{
  "model": "image classifier",
  "dataset": "cartoon faces",
  "train_examples": 203450,
  "image_size": 64,
  "crop_scale_min": 1,
  "horizontal_flip": false,
  "translate": 0.12,
  "targets": ["expression"],
  "num_classes": 8,
  "arch": "densenet",
  "norm": "batchnorm",
  "activation": "silu",
  "depths": [6, 12, 12],
  "kernel_size": 3,
  "stem": "single",
  "growth_rate": 32,
  "label_smoothing": 0.1,
  "loss": "cross_entropy",
  "init": "kaiming_normal",
  "optimizer": "soap",
  "beta2": 0.95,
  "lr": 0.0017,
  "beta1": 0.95,
  "shampoo_beta": 0.95,
  "eps": 1e-08,
  "precondition_frequency": 16,
  "max_precond_dim": 1024,
  "merge_dims": true,
  "one_sided": false,
  "adamw_lr_other_params": 0.00099,
  "grad_clip": 0.5,
  "cautious_weight_decay": true,
  "ema_decay": 0.99,
  "steps": 6200,
  "batch_size": 64,
  "epochs": 2.0,
  "lr_schedule": "linear",
  "final_lr_fraction": 0,
  "warmup_steps": 120,
  "weight_decay": 0.1,
  "adamw_weight_decay_other_params": 0.05
}
Rows from block 12 of a small image classifier, named by matrix and row number. Each number is 500 + 50 x the weight over its row's rms, rounded and kept within 0 to 999. All counts start at 0. Numbers have three digits each.
Before each channel's rows are labels from the 100 images, of 14976, where the channel reaches its highest value: "peak on" is the class under the peak; "patch colour" is the nearest of a few named colours to the mean colour under the peak. Only what is clearly more common there than usual is listed. The data: cartoon faces. In brackets: how many of the 100.
# conv1: bottleneck pointwise conv (model.blocks.13.conv1.weight, 128x320x1x1), inputs 107-213

peak on: skin (80)
patch colour: cyan (27)
conv1.45:494468531480430503530505595526409471528449470479436431408492562455504497479437529521448373474508461684404556486502459462504589432461449467496552542539537482451448518501535480490503464467557591479525487500511574481587560564473386528557497462477439550579515478475470437488490429687538520458507529486526528546454349476386551

peak on: skin (84)
patch colour: grey (66)
conv1.35:472579479534535472588435481482493365475532521452505486453570458500476481546506414573500515578617495482583462411536480553557472529520468530500504529507524453567503452550501554445515445521574585532520461468458454395504545445512504499464557584500518538494527409536490514564525433538556379481443450460553485522482465444578523

peak on: mouth (85)
patch colour: grey (82)
conv1.24:487498428442541484522459468512441497490550400503509584510556446477561509537480630514460491532496525509463552501493449509506510515546468533461615555520446527418498547512570525525520456504554481558535520479511478583543435533491531538468462493516443592487456443515541370610477562566513471465558487481455467547581588604424447

peak on: skin (71); hair (28)
patch colour: orange (28)
conv1.68:531444481457401453474497480456534491516504441562485503528483443449513528468490486519420467456538540432412448524596613489420485507435490531572524369519515478505487499508546513463579548455498487585517572546532470423530503453503467495444510542525442483491479406380455560495555396591535537504442455512496527456466570469498406

peak on: skin (71); mouth (26)
patch colour: grey (73)
conv1.102:495471451418441491516458460517408511504436532511500495513446497483529441443420485531445479485530503447538460427523594533537504466518485458539443428492495442455487419467529473483574553382497536559531501445537496480452499648510492529477518436524566477424434516494543451463487476510477465538538431498531475464509519457436452

peak on: eye (42); skin (37)
patch colour: grey (65)
conv1.15:528544440521480441472466387560512457520391465490407519455442487379494519511566589479460553485552508576521525551522541452556567450539492470430557459490550507423478482491483504396466593506449468425616590427481430460527526464501458486465575480480512476529541490606467597430599501475512521443371509513460452546419528455490496

peak on: skin (88)
patch colour: grey (63)
conv1.76:496521516460516451575547583595479381453527500542506586523534493473483543628498528466516560507495525477409486446433581516460560620488493443486482481482419506537537467450464492498374414519495448528575433541495459554436624452399576508510429467491500583528505625494408408536441588559555515456593449525508611498560408437518495

peak on: skin (68); mouth (26)
patch colour: grey (62)
conv1.37:419484577451396485507500502466584520508457491455475561421454503582554560460635489494469550546503541500390348473462565498497527487509503480469450494495488486433438537447491544498499518336485516466505462503505561494522461448479555502402579541568552533550404397564537489479499522607508450517588520379459473459541522497394550

peak on: skin (56)
patch colour: grey (66)
conv1.98:493572601471499486508443389475559457580478489534517454542516544462508457612566412477526479573566490515519497592570446480449513519481547496500457541580484605507551452534559459513447538461538453477469440509376543499402460441481479492569471488435578460546547402403435592491497472567578445537452427477587518502402457507408534

peak on: mouth (99)
patch colour: brown (57)
conv1.96:542520486428499478475526606457412455551485440514447487596551512440552520469434505539461374446588441485598462462433496527477552570431381444510547594447425504531442520478516558559502439454603597498487525388565469550544503531482467474475411493490554457450524441488537537489560488491454510538535519438516579455501435423449481

peak on: mouth (92)
patch colour: grey (78)
conv1.21:425510457577591546478475542552469515506587529456571489509392487514464452480565516546559633528506436545457325561456569539475554381417535508504480534438444518518506504440442526568481597529420503489558480501531495509474472411419512528411495445516470508484519408497444422426506560513528545548453558483530511499538475507557462

peak on: mouth (88)
patch colour: brown (64)
conv1.3:542516473421597408448558578481525513464553590472507431482455549550484501562550533517448455471508551545451489474479531645486458521466526426469531537388480440507532450513540443488442504520500454507460459558590458557540504382484493480433574384504506451436473610579417508506436614476418511513493446495430464390523468515464493

peak on: skin (86)
patch colour: grey (80)
conv1.29:501496509441546439489433495487522536572421501433508463501509571492482459517512524552526601510461540454464513490553488519589494510514501496508491567497508506493482419507530525475471484451524515508427453479554530571427534474548482489520455615496519561558452448527590517575490611582447524533460621455420413473492460500482547

peak on: skin (92)
patch colour: grey (82)
conv1.125:497546440649479473540543510531517455434419485429532502447553494483510454488505557492495504521514552449483488501535478561466516428449495431467491546414567440503525492595504560544536408484524532555523486493584538614548514549523510532534417457466482524449508559503405500529428473456479504545505555430496498459582395493542458

peak on: skin (87)
patch colour: grey (63)
conv1.42:583487465508488550553452530549499492530607526530449520520578508447532517476479505543431386410505497486465487495466439596473521479460526505549443474543455535522492497584481480514444491450520474534535517560472463382511535505613429594585563434467499503522432498477574484479616535482524515470575505462493538487542575473465483

peak on: skin (88)
patch colour: grey (74)
conv1.46:456504509508499510474496510453459464514554559540533452540548511451528438474493474567582442488427505507510499530492377474524571499488521410550491540514444415490458553503493516482481513473461582469630494538489553474573503466473568525463551562445567522471596592568416451494371400581547448538493519500526575530476465546461445

peak on: skin (38)
patch colour: grey (70)
conv1.72:447505564578428484458526404485609456553497557545505423538548423455524470489483516397452504520500527523452512590497530495367474463530473609528498580545494492444466470529468548446558508568505385495471491442416518437472491487488516433507538471533485445562496511485495548522467492446455498446504427507553510528542412491492523

peak on: mouth (96)
patch colour: brown (71)
conv1.66:482481427478507543550495530455532493475520475520508442562392445513505456559462496535474550486493454440490539394489592526414560572512538474504490441505516455456519505468567450484589496540462460445372512541470449523455542630436479503428470399375463501375482524539424458425523569479509569529495514432463479418579506443403491

peak on: skin (39); eye (29)
patch colour: grey (71)
conv1.113:487578467499394566461515503498510482552524557394541509476443423468494560438477436432485522596473386489505418491432377486512459470440449501554571507414575488516502530451598576525492431414493554537480558584445568486469468539534542505464398557529474487421557535490500469446603391460533526470554381488510383429452542386513491

peak on: mouth (81)
patch colour: brown (81)
conv1.89:519526559471445543514486446549512407476480514553489599516499513443477436435480498503442556545460473571424462533523412551447523464518463554471456513439534523486548526427408510416445451520464435518599508400514484521457460543458476542511421468465544485512488524575444476477517436445482421516487497459380547511617565528585513

peak on: skin (57); mouth (43)
patch colour: grey (72)
conv1.34:469488497516425478483475498474554499467413454417484416510446519584500525552513469466551464545480521487435644549499490534468500482422453573499391569454505520491552549461513477422496440503520446566453426477514435577459445526466502489577480518432544508536489477418554588458424539523446496483435484455475521599507521555491490

peak on: skin (80)
patch colour: grey (64)
conv1.22:480402517543592463469513547502404484518521423487432489516437450450424468542441479442620421493523533524568536489465515528445484567465485495445470499534556505562656534492446414624526548520562360431474502490512538436592519483509349514492526549510405521486465542519471502481468501494537468488420539554514558617439540474459487

peak on: skin (77)
patch colour: grey (74)
conv1.57:442548469606560467500488499562553468506518537622479502535575460509474440486449582520389500456481519476442471425498503548545499512466428472500413563524625425437526547484461589476365495495520575418530526507514511424486474517521525411545472516388544499492517421461455435487506451504433509522455497517535492467548453540504527

peak on: mouth (99)
patch colour: grey (94)
conv1.30:517475495421401486542458550541534519582538540497511463477444541426503492335525484575387487495486490571483536523535424478498573481595425449549477488508567467544443447463482479463539495467582500529532437490470517550439417480503483493461600555449467470441557512481480468506494366493459435472525527434399512558488534509471509

peak on: skin (79)
patch colour: grey (62)
conv1.20:429516437477534555503570588574506501552503461509495549454546482445485567516463430459504470465574572363504497437447543503530404517557544555436587441484468478558512535525466391503358506537531547532568526459529520495501515473476550479530490470518523492370511517526452410472463461531485477465544570469452492507525459420508541

peak on: eye (65)
patch colour: grey (63)
conv1.107:548374512425447570351531527465486481508555511525508430420568542514431547578456465431484454513568467568547549492553531437463534461427578475509558546548549495498493533490440499403536424490512504481450497511477430502453562522498470517576358453427468470516441466517496546544552569473550526460406423497555498426586490517523457

peak on: skin (92)
patch colour: grey (79)
conv1.91:529574536493452579490452464578403456580444484495537581443476475494434532503535553542503649509457474488510467433507481508469509561473514497538599488447576443538509558452535492486563485452479502526395467510517489479538510475466420476508542464491501457509493450506463521524488457444496505509500554414493491529504496556482537

peak on: mouth (87)
patch colour: brown (87)
conv1.56:459514514522523510566494484489592383526436546444522535539526561444455600584587425518422478450435398486491477520550608537440449536560521415550426518406419462564535487539524487529429556480501515477546447540475541510542471526491433448388484432504515514550506528515471463478497539524455530503542564536509579467422522547516503

peak on: mouth (87)
patch colour: grey (79)
conv1.39:418514485547630549477482536557507450495542495517474548536467510528531547577592452496468562459453468385565435448412521538462470455428416500511510504494434507608521511496527479403469528535562522450516452499487425513529491410452515466520509477449444580485474553528446409420486395500516483536558554427488462580608554440538496

peak on: mouth (75)
patch colour: grey (91)
conv1.88:498418553505430546513477473544480459529553448489464514532490530456533534491530429471490490520534555533540515477696614468509494476528530503530404464502480536549518534511495539518458565550439536463509522472505511508518508385524503527425522559477415469477505438612515546532620526605431506558489504564522522508517368539521423

peak on: mouth (98)
patch colour: brown (52)
conv1.112:487514424521467504483504541480423448558611530493481395480494557477492442599576553493379576502443416429549532478486513459480552485613579415536481537428520538444507514472506489514552468380568516448533496549508472486471526478465396502501481418495565460524458502518480455492441520403504568532480526521527494500598480494527555

peak on: skin (96)
patch colour: cyan (26)
conv1.40:514569558478475482540549576446480512531448462569420509522591497518540456475535428545540473508551525409514388496514537456459470446568459476422420553480592518467464578528532539459400434522493498535427527444462507434465459557598444518450426424508499570482484602491404418523491520641481500546654543537448545432442519531524451

peak on: mouth (82)
patch colour: brown (91)
conv1.69:407496514570503505548474571482488540486488488495560452479468562399529514536512463564473518477459470401455503503515582564426488575435473570525522468502563495516466552473448457457513603496502474533421521481471477566454514480511416495434468506490488496467522525544554530440548545531462438522494549500535613596413553424536540